From a checkpoint of a small multi-label image tagger.
Model: 3.32M parameters, 32-pixel images, arch wide_resnet, norm groupnorm, activation relu, depths [2, 4, 2], widths [96, 144, 208].
Training: cautious_adamw at rate 0.0014, 11200 steps, batches of 256.
Data: trained on small charts drawn from random numbers, 50862 training examples.
Rows from block 2 of a small multi-label image tagger, named by matrix and row number. Rows with one number belong to one channel. Each number is 128 + 32 x the weight over its row's rms, rounded and kept within 0 to 255. All counts start at 0. Numbers have three digits each.
After each channel's rows are labels from the 100 images, of 14848, where the channel reaches its highest value: "responds to" is what is common among them. Only what is clearly more common there than usual is listed. The data: small charts drawn from random numbers. In brackets: how many of the 100, against the usual share in percent.
# convs0: first 3x3 conv, stride 2 (model.blocks.2.convs.0.weight, 144x96x3x3, each kernel summed), inputs 0-95
# convs1: second 3x3 conv (model.blocks.2.convs.1.weight, 144x144x3x3, transposed, each kernel summed), outputs 0-143

convs0.14:182123128190091095111189136145148110153132000109180117153118126109166196141133121123107207097142144100099122159111137122118122111127098137099116096108151088086139129098131131125118095129082128151137162159136129126093144057191103121124122124105113111091099138072144112097113106107073113115
convs1.14:109138117095182130131184130176128161162151135177161110109152104091132122099099151141187175150132165155171132172140106132120161143144166199160131135097128091118136132119058143152162181177036105099137174123108081100152127106141157146149109150129129124159109136136096124165087081066078128095112130096164120148159155143124113131131081104090145122107060112063097089130183181062143129110146205116143139162041120134184129139137140144144176
responds to: legend (93 vs 29.7); heat grid (55 vs 7.4)

convs0.136:079124112173128115098025070113072138114118009072122076134103137122164120130121086095110182115157150129107118177150155084132131128142114130091078094133175118122147146135160097167144088148113160119150191166119150120097146093138072155110131133102172147127128105119172128154128084103119136157
convs1.136:122145115163120128205117152070100112068164125120074138150090172122109088144169111137209123055178126084075151120115104181114115136082201149108146136125108136187110149157052109138057133134097095157174119142159155134144142149138154162071138132040097117141105104155143110137145166190133126134112164100134160163104150108181098140135151121152148120108066153096103188123074085132157145152094132125165082101087136120143126121176130096130133
responds to: heat grid (99 vs 7.4)

convs0.21:169136118070169147079054144211108147117064075115123156197151099150193007147107125156140028148124101121118125111134178125115146140121150104150128138127126157121114096135129147131148140118138128152145124133123155131182098164060173162132130129134106111114118117135156151145124169131157130144
convs1.21:167147160163185143117223126167136096198119101089157108132116118155110103130145168180112096119169123178155139119113137146156146133097132134163120130160131199121116097075108124096117099122082108246078129143114111099139125139149117162152120103094119135162184118038164110124158152079137108116145186142088121120106092117136157087084158134195106150160123161131120051161111129137145126116113094131161106122142078078076150125088121092070106
responds to: scatter plot (39 vs 7.4); rising (32 vs 13.4)

convs0.87:151129147115189123128091124159145139132123140163125133173145134145190082151134136114176000170152146130116127106154100167138107132111141122163174181142138157140115120123134151139166189158145148118127128144183153140141101150102187157178134158183173139155182158145145150182171170168151153110
convs1.87:103090152130143063109175101150114112192093110145143184085131084122137127090102180200058068151182158164200147151153130132170150125166146162103065153123147129111140146064156107117207133111104136124086080160081065122148118122103059146154089108164163167158143105101106129105146077084145139133142144122148146154120096193093156059110084140189135170151114137097120111142149143136097158170134113163146124144100151120089108133099117144137136
responds to: one colour (96 vs 53.4); line chart (67 vs 7.2); trend: peak in the middle (33 vs 13); radar chart (26 vs 7.2)

convs0.32:088149142212196116153220110145222115129193134146108127195110134076105201151117134131126117123156114187218124108117160127157113102123176140131142109131152131131115134104123115109121147117196090103116114141133124128158175150150115099129104128157127129224127117136117122127111112105149112116
convs1.32:084108057116104123156186120186107136078093134098191157065119099102150114133110172202126114176068162163181106098129112127111134152130111124080125142083131113114161111131106195148115145077199130050121101096120070125124146133154118105106120113147112107111051139126131105080138115126096082093159102125145135108140111128115113113106097144170103087071118041160134131116145127084109102093151110033065101118146109109129127112113118177133149
responds to: bubble chart (98 vs 7.1); items: three (39 vs 13)

convs0.102:099160142142136138178183198138183185200230184156177141044158168103121142136162145144123075113155139161160197177112129140129117138185127138119162119157167110165146123147128117130133133139142113185134136128134133116126173079165104110138100195155162153104130127092132119113136130115142134126
convs1.102:086102124137143114128085124121115136091110153149133169063142116103150102134089132156105125038046138111093154102122129107124148115123128174136060132055114063096105122101149149110065116127179133071115125125112082147144106104054125092098099113124116135117100106122099152148122108120107136040133074185130107137127119156143120086113078133000134140119074141123096108035160146124127123152147144146122116186136144110126094092102131135143128
responds to: step chart (40 vs 6.8)

convs0.78:125159186072123152137186175147165142169155119188129136000173138110157146168139153146113153117140152129103163099143063142118104133127140106169137187127127135165145080109137172144128171108122094156144163057146140114189108156118151123136140119141084167154143126161088120123153182150148115129
convs1.78:095114175081139084108203093151131116170070128121141150081148081123147118080085156178065095146170127167182156148130154068163127115161141144149086139100115160094143140068165071085210113120100145156073085173117115109125096095102065154133088106163155144185166121069101124126151069119129139113138116129140106146132096151105162078143112128112128153149116136106110049125164161109096125147152105144115145175084134097105111108075123159068124
responds to: bubble chart (49 vs 7.1); items: three (33 vs 13)

convs0.60:153095175101097143170197139103205113195150098147181125084141111123177202116108139115098223133138157073096109111167110136136090154140131105111124137117166156134128116093134126150121211148035123141101162111137131135071123145131120168124158084152112151080126152148176129110133126128121134134
convs1.60:128128167081191107140148133110167143214121165166089113130161128138162113094104108063094133094177115184128166157107100086162113088120177180191111109103132106108134126056151079122142118164047153188103113164107147083103094069056086152155146124114143147202158077058097115143100117130102130103178133114132100151135137153126173121139110110115122133133118126093112118110193134100091111153131098139130139170060140113120085118105123136081106
responds to: lollipop chart (46 vs 7.2); items: three (40 vs 13); bubble chart (35 vs 7.1); trend: dip in the middle (30 vs 13)

convs0.38:144115145144127115087115081130152147137120000117089122168083134109110139108132145116141063103168088096092077160090099138104123100133136112131114125122148239112103136124136168155131176171087144109138098139161158161187129141112146173126138156139094121084085126171185134148153153139105123133
convs1.38:106089161134161116122189103163133130255108133191150154126128111120142149132123145184103070102178141167191147167157163109188175129144135146123091156123146163126140147098174102092190124104066155228091124197116165114153132128112091179162112165176156175165180110075122152112158081083187156128160101106151146175122124135121164120142094115147152136173124104116089101135136143106101137141146136136125142163115108102126119119120147157137134
responds to: lollipop chart (56 vs 7.2); bubble chart (36 vs 7.1); dip in the middle (35 vs 13)

convs0.143:018102115072088112150144120105049133116080207110148089085116094129000145152126119138132140098163171117115071168120103114107127138113139172113102115135101085101131147112112123136156097171118113105151176139128094117129131098151125157126131145145130158131121142119136128091122137110122128140
convs1.143:059047135105112115065154086148158118091065105119172194072132087099148127093141113216079074147140100148172130157164134136167151158181114089110101143112133141106185185131190094108119105109087165073130104147125097143159163152103141162150121163149180146167149129132130158109135097102159194106154097110195158125132134093120136126145070136111186126158109100163134088129145147130112143161142106157120141133151135112204105154101154106108090
responds to: dark theme (98 vs 29.5); heat grid (49 vs 7.4); pie chart (42 vs 7)

convs0.79:080082108181139116086153101130111219108082108097118117153136121137126147150145130111092199092158136158137142146120198119186121132132227102091104104116150152141141107144146124138121106168240168142153133150121119105203121102092125158118132175111086155163104118105132114126109103086121116108
convs1.79:118121141152152121128148108159136082126135129096106128121150121117124147131123138148094103089140111109135137130128150118170144110103138127125112136124105195101130113129106088080122082117150128253112128162161097135128115105157099132145107101146130162136139131108112155126165134116135128066138130156141128134084088182160161116128118067131155114112034097082093060106048071154139131101110149072078105083214000086092140111177138104090108
responds to: bubble chart (82 vs 7.1); items: three (43 vs 13)

convs0.118:100080144145118120086003079137081139077090078097118137137105132148107118117128106119134000127152110121112054121135144132132150087089136134136098133106196182115137129120134163135119128145109164111155096135142142135147122169093178164157150147138126122119124153134174150104150167139110131127
convs1.118:111093168110139134092202097147125127217103094149153168109134084127147141105130144181098104119189134197174149163160192120181168146156153147111113166134133178105165163098174097102162098106057152197106131168090144092163164127106105185156121119177177162170181094066126172119159078101157175133159112096178142177106125132118160129129107114162152183156148109117112119121133165091089149148114115158146132140115127118138113170107150091120120
responds to: one colour (99 vs 53.4); line chart (88 vs 7.2); falling (65 vs 12.4)

convs0.141:112151138125138117097051113162114169090125035121102134180124147144114078136115122139167000133144093127079053107142133130125149147089125101152139146117163176126127148134143156118128164145160155126121102124140149136203143128117198124168125168139099131113121147146156170144129176140153136125
convs1.141:130094173136122141101192136120126083218093086134142160101111091146143136096139134193108080112198115165187129171141191128184186140157148111123109169148149174116166181122174127109173105105071135235087120169109119112142166124115087180164116115152170182172161122051151171135150105101175158122151114122168146169097130118127168100112152128146169188155105117092115112113121150122132133113139142141128122131130131103140115165083132096161101
responds to: horizontal bar chart (41 vs 7); ring chart (29 vs 7.1)

convs0.124:101075106160111114079096053105100112112091128101132117091103107121102152131127115154092226095167177104091110159102130063117108112119107154097074075108162086098161169104143088119139050162072164074144186159125112100092104092138096134131131139086131150134100122109140107083125123095123156138
convs1.124:088110104081176055136161083142127108129076119177143155037134100109156104031130160183169085108187175151208147140117096126163165161192137127131092107116128099064125113115115132111132095122121127121117090131142115117165164124092122172166083119123157124124084133113105168118117074119169146108193118104172120212148140151106084120144108123074175138154118104120136108127151140104133147170101156152136127188098120136190111171098157117137139
responds to: heat grid (93 vs 7.4)

convs0.64:136124153018107127149215140146163073154178058129141170150145094123155241138115134117112143143105129123182104113181122134118123136110140118113127120129109190121118127121131116126144221127116124124114120103160143140135108129171118215147138087146093122184132121152122110075111115108135113120
convs1.64:108167098113156115109172124192130155085081148080164111077109080100147133140075184150118131153045158177201131122128109148113123136148109173137126113118136148127150103101139111123180195108117113113123128100165057119131121143156081127127119138115139133106115141117115067087143109133069085117090131102126128131169120110117129089098108167172094101096151144050118054115194190093140125076175124141152110123071120126145122130079116195108213
responds to: bubble chart (70 vs 7.1); dip in the middle (33 vs 13); items: three (33 vs 13)

convs0.115:196133144184195097160191059113191115151173074108075106135131164046152209118122148145145133134133094148195122084118157128149131117139129102118173078130144136092110126128118080106119187114138117088128130127139137194167147144171110115132098109151145101161122117152096093092149090136128105129
convs1.115:088122062151140119132169118159106172084112138111174131087097105082150173124086178166127160145054184184168097103119120120083097140144129145099137121084125091127133096093075177142132164111145117090147144084115104103131126134165139079091124141111113130106063160137123098116126127134108086114106116124130120118158128118110096120111132168142093069041142047135135174059202132103142143106162145037055118133135101140120113124115130196158173
responds to: bubble chart (66 vs 7.1)

convs0.125:020096117078101129143047094109098164113141109086128143117077114141001175126145123156120062094096135049129066090114150110123125117106171145136091132117126103124127169104144125117148114156095160089144097139137135133131120143151132203147152149152155129119114160161157118133132139137142147129
convs1.125:100052148114115137124187099144133142158087095127160142079131082122164153088113144148100088113155135135186146170171172143175175144188145123116112194102152142099188188108178118126168114097046171142135111156116100119190170164132120163143129161170179170174144102106121173120142088091185188117165105088205145157115132100104152134143066110143164154156115100117134096105156171123122148133129125179152125149124123106186118158115165106157120
responds to: dark theme (62 vs 29.5); heat grid (58 vs 7.4); histogram (31 vs 7)

convs0.117:017150155097143134149080103111114171102153095153146105175134138122028124152108156115134008143079122057061080120147094140145121152123126138135165142142071144156101163134136155113126154138072138088152115129149155154113118128123147165163121112149134114128154165151161135139131161141151153130
convs1.117:069067137121098118100168107152127097121058084149160154060120075106137128087140135173093071112149128142171138157167170142170170144188116113109102205116145123104170196109166101135149105104055147135125098157125096106179168156129132177121127121164196167165136110102136163108158099089164183122154125081208155148094125094136154120132065129154182137163087133126127090132145166125143151129127145169154100143133147102193127156108160104146124
responds to: one colour (92 vs 53.4); legend (68 vs 29.7); radar chart (38 vs 7.2)

convs0.31:100112105030130100179131117163118148098143125135116149045057088140119174150119147148091226091160152110074145158143159122114141127135104121120094103118211125080104141122132110137149110131092178189102152164126124122114095137100140100092139125111082149104116091138152152067090098121090103133
convs1.31:103101140080120115151153095103117151054069115069145139049113093129165100139154119090167084142112123132117114127136081164109112141165095127115088106103137128127155155112124111081113122102156135098141096130171111165125143115088178163163111096138170099125121101160110095088076121138101149072163128153184127086127097155145130124132083111098125137147080086171130035171132126071088060104132127108140092135131074099177121106114137144000106
responds to: heat grid (88 vs 7.4); items: eight (31 vs 13.5)

convs0.105:115133134225148142169159163115179175134164205153160119012175189107135117147158153153120140139162154186161188155120184133124100138156151144129155135145170125136151115162135116144133147138191101173111177117132127113172138152137084106118103163133165176111119109123093094152141123099130116121
convs1.105:091080158144152078138095107128141108171115147123129203074123120097122125122107157186075101007099141128086144121131122124168134107117163138107064099111126116114123118060141136089089107100180135088066112144123095145124104115086067126116076115130115137153124122090109126115134102125110098088133090179129112154109079164124150061115117108000101114138077132082111125061133103155103117169117128146092106134136148101094124117123115121133117
responds to: flat (33 vs 12.6)

convs0.27:030135144096107119130216173120146131133075227126176105005107119184055190118135096131137120127136147133121092136118090108135132112083125150109086115097104121102132123112123124128121086152116150111123140152126124131129086127143159080121150102185135135075106129136133157116160110145110136107
convs1.27:098087127075118113104157129159192132091058127089147138062136101129135108120153120176108086134132108118148103126145087098133068146194115100137048137135133144128102174167255097103111129138121131136181136133152110146129161112078162165186113148150194130170146167160133113135135115105108161101083092115147137049135140154101149100154127136105133144152144090180147116103175127110109107157167109174110147144204137119193127165094141124073123
responds to: stacked bars (76 vs 7.4); items: four (38 vs 13.6); items: three (34 vs 13)

convs0.76:075082117254126126192133090057126157108088140091125089120093138129113161127138098132146196141161146152147116220106130127118131110114143134091101103122123076125175120117139113170140052157170191168114167144133125117149132161123099151112143114096136163138105096106152147170101093113113116113
convs1.76:113134140133131067168106120109166117200096131157070123069128131122087123113086107144108100101172097146080111151115159128172159110143192127091074129115146058121107148068135082072081080107152122145048134131131087148117108164153064139142088086149168147129126098162156154087152081146140142105169086145165096188073118174154149079130102133105126126087070081092119139082047122131132120125121127115062148128134104109173131113149142088119099
responds to: bubble chart (53 vs 7.1); heat grid (44 vs 7.4)

convs0.110:107118148148147126052033126162113146105048075124118126125105126143123098106122115101128000133119083133098112123100127150113132143092136086142116135126192166138147131139151168136109154128131143147150111131137155146120094169093177187138142139136111142111132131161160166147158187161138147143
convs1.110:135101177121138128118214101141143105241124081145132119139145105143100135099118130142108098103182131176139168172156163114190146124152169123145113152123123186110159134101162098098163110098063162206085116170082148098162158137126084185165127116139149167203187100063134151156170106083164161129171130097151141188106106139130168080141135123148142160158108092055115128123136142106103160120103115136122100132120106111127107157088137091118090
responds to: heat grid (98 vs 7.4)

convs0.33:124155126101129136189173175166121177184195215133155120000163150140147103132154140138141089145136141158138168173135164144143120141153117158154153136129140124141135121148125132125142165107160111189127145147109127126157145118153118087127113150160147147113145119126103110109150146125128152107
convs1.33:107096106102125107124112126137120136081113154118147169036118122111127095118111118167084132092097120111114131083116102108137080137136106139173022132078121124125103113130182138111038095152170147145126165150152081153099148100057125101120087153132150135127135149132107118140125117135080141046105109133148121074143134175126143084124097124000137128125096152117124092055177140097112106159145092148137102159156140132135118118077120140093099
responds to: step chart (54 vs 6.8)

convs0.106:221152134200116133164131154147122119152126148132139162138131143153236179132151120139142038164130111082125187198135207141111150168145106131139145151130089100152134131135116132126123128132055135190133082115131124134052137103182177106125146135123165104108137134125147135134147154111122128119
convs1.106:160141103158167124176122144099146143073118136189089122115148153127116140169149117120133193092108125058100142097094033137083051104050116143177119074148122103147094052104105163144049145152113115087149144106114093126088083131136152109138132116082077090096089133140109094155093153093079085117128128158082111035135113181139105140122127122084126088061132135120133145122094122152161133162124156102150136121135132142119153110178115136180137
responds to: legend (100 vs 29.7); horizontal bar chart (40 vs 7); heat grid (30 vs 7.4)

convs0.126:112097075085116100134073089116103097098105139077128100104106098113098164150123132161102124126125202131101126139144008111100121102102088146085091118109207125103184104142114090114134135155078176122141210157127095121069099096165129130154143108095106133109125150147099133096122096099086109113
convs1.126:121107087121114124162122139100162143122095111108126067114112154177129120113142092217192095110195083140162121123145109108159071170152129054218147141169075142128140110121216149132022075139185132067154121114114106141183131172126175147171089143142139144152101100106142109112104136126132151147133111077145163095076157141120118155126147088103170145133117107159141141180154117174109139166147096142139180139141092084129097162144133147116128
responds to: dark theme (99 vs 29.5); heat grid (63 vs 7.4)

convs0.77:124115119078125089146143153122097109150124138118144122022099107136117163142115135142105255121139178120136138122110120123128154119128111120100180119112186136111158139106119113136206110143137158116160156179143146150134109110127086172107151105132110148117118113139116117063118160109105095113
convs1.77:066075124068122075155165132151142116149064156119167162038150113105159126117116146183132105147096127139170133103140095119130083137159147101106090108082087095089121144106158076076099115122144165131133135118089163118141107119115152108116142123112148132181128129137111125093081138130100159135185099110134125126137087101148138145146089111000098167145089119122110027145160143079157092128137073165166132178121107111081099105112094168092127
responds to: heat grid (93 vs 7.4); dark theme (60 vs 29.5)

convs0.130:105133137180207133095120142135162169123222009152108191179139141110113145138124138145131094122150135123129170163135176151133164136209140064119150147131130119160126118122139130138126158135119131176124128127130148122104106099065152188135112138070114126110133140098161126200090156101087124118
convs1.130:177233138161133184146113184105081146135157155129100134150133148148147127193162145109166164094112125149114136136122123176113146140097125133125203122145164094162134131116019143149133122100065119159172102121133156143170141140152150123029175099075103102111064124121143137145156186146139120186161131137128149155139118143197087194103113124090109105080102160110132150110111127123132103152113156084133093119122110124174160113201107103100137
responds to: radar chart (33 vs 7.2); heat grid (33 vs 7.4)

convs0.8:095120133119140133110075069152194156080126087102130148239117127097055110134150099129130168092155146130109080145125088116134116122150106159120098127115187103119144148100145124128118132143022164115128166153121150156065135121100096151146140190138128150121100150159142129047067113133139146128
convs1.8:122069152120134121107172092143169104180071119130173148089137103137130132112095132166083073140205121131159155157148168145173180142150135150140119137142132194124159187093164114127177101123087132208136130159121116090176160136117103169179118160204181173145159096109108163135096127082180167083116154053174123158121108145112141098104098111210169154152074128154121073125153148089120141160135152144153154143136091126165140142099147141157118
responds to: one colour (100 vs 53.4); radar chart (58 vs 7.2); items: three (45 vs 13); line chart (42 vs 7.2)

convs0.88:144119132142082116095182182145191051128145182142124115255103070116136065095112125145126163142154132108059099131157153128127127098106117129131138125116068130118127109097098124114128100114105103137086117121142140120090102122091115127128111060136112126122127129116158126157083128130130133137
convs1.88:108087149155110134109233122169189107143109113075205130100151125139108165110158156102072109199156149126161141123147139150146123134142098104067160095174110158132116132138097068130124086107073105099099109121098079061136122154186117127125110088144114137136151144097166119063100142080144165108076106090136133062117099116111136132134108086123139158201101183182134135194129152126156137131128133175188160131073083107126157138084142098127121
responds to: one colour (100 vs 53.4); radar chart (51 vs 7.2); line chart (49 vs 7.2); items: three (32 vs 13)

convs0.80:144135135198068112057116156124220091119113158130133118120111184092126106110127105142109186067149124139082122145131100106104129136106145099106089123106198093093156163121134127142151030156124146149173167118120127087114121132054131121116162130072071169125076110141140145092082128118128143138
convs1.80:091128162108161116098153116161154134191101149142172163135147108098143152096094139139084117121151121179133155179141171112206160135145191162151137129134162154127166148071163100098204065154093186181121109213081165102154132143134121188141150167159125171194190094068142178120143129115171176151188145076136123173101116166143200120136130133176137153147147111150104150106166127129112133128135124126086137137188104139128117128115125145147100
responds to: bubble chart (77 vs 7.1); items: three (34 vs 13)

convs0.139:094091158109150145042002087110084119094084115095116148122123116139077112118123116112145073129130082102114085098114121131094131123090136135141119167098154168108144139105148183143108157124105155169151097119163157147126113151091216190157156145129070132116128143147150183141167169141129154136
convs1.139:105086181128130122118208100136128104232083105142134138114135098127132152095139110165099088109192114187165144173151157098185158127162152116138091171139128181122156165067166103101145088126058136228096121180101132104154162138119104186168148122166177166198179093064127158119148115099164174144146112100161135164099130146100183109130125119138149138157122091076120116125134159114099141145116139144119137149091130118131120150092149090128101
responds to: dark theme (76 vs 29.5); histogram (62 vs 7); heat grid (33 vs 7.4)

convs0.114:170147132000169151101121159174109160134116062154152171116153102127164039108114135154157005141139145124101063112123056119113111153124158143149126148102110117118124148103127164128122125087147122135141143132124111136125121141123183076116150113133085142137110112129135132116126183115135143106
convs1.114:142122163142109117133144155102165112217106093091143179061108093083121139119114134154033089122200120117132160133131165129212138113140136133127116164128149160110125157108121101106157098136123105150059105138135091086178155122104074153150100174174192168119172102093134138106135122071125132069113145137168116139153106158082157034127160128136112134149067137082103064085091134114136151130130114180149147135100144113099092101076125130078116
responds to: one colour (97 vs 53.4); radar chart (25 vs 7.2)

convs0.11:163145136073168149032111162218115130139051091141130169131150132152163081119118127105138000157153090129072122119119128132094126143142144114165126153148128129145122123136148165129119142100143135158141101103121154148126137160099169134128127111128052106091141152146144163167151174149127136147
convs1.11:153103150135141125123210106144132110221107092130144099121107089170120135113150156189072094119222128154196141144125150145163149103134137149141109173139134209118115145082143110134141133123069122227058108152117111109131135154114086183181104117155138161176178109070149144135151108093155140133184143131120136179100123162130149069127159109203151175134125135046108073125100142107096135111111114132146143132134103136100122135120123106108133
responds to: horizontal bar chart (75 vs 7)

convs0.5:114102145111137131008079097119116107094106071105129139157105117144109156128138087103136000102194096121116062148095178130127142112111151123158100171123128115137144112111143155128135147153195164137161113156143134135165091167134174182138162145129061131117134146146156166137137149149123151124
convs1.5:100102152135140110105190124129114123232088117146157150111141106130130139097115126217081092142173115181226144175144150135176173106156149121169126153134135185098155153094163114115174082108067155232096131160129139111163165158115102176164111106164173160172162101066113178104164097095159176148127126099161159171109124162107164087124094127180162129140151112145121110086147146091119142123137124124114124126157124147154134140114146126128103
responds to: items: three (49 vs 13); stacked bars (48 vs 7.4); heat grid (33 vs 7.4)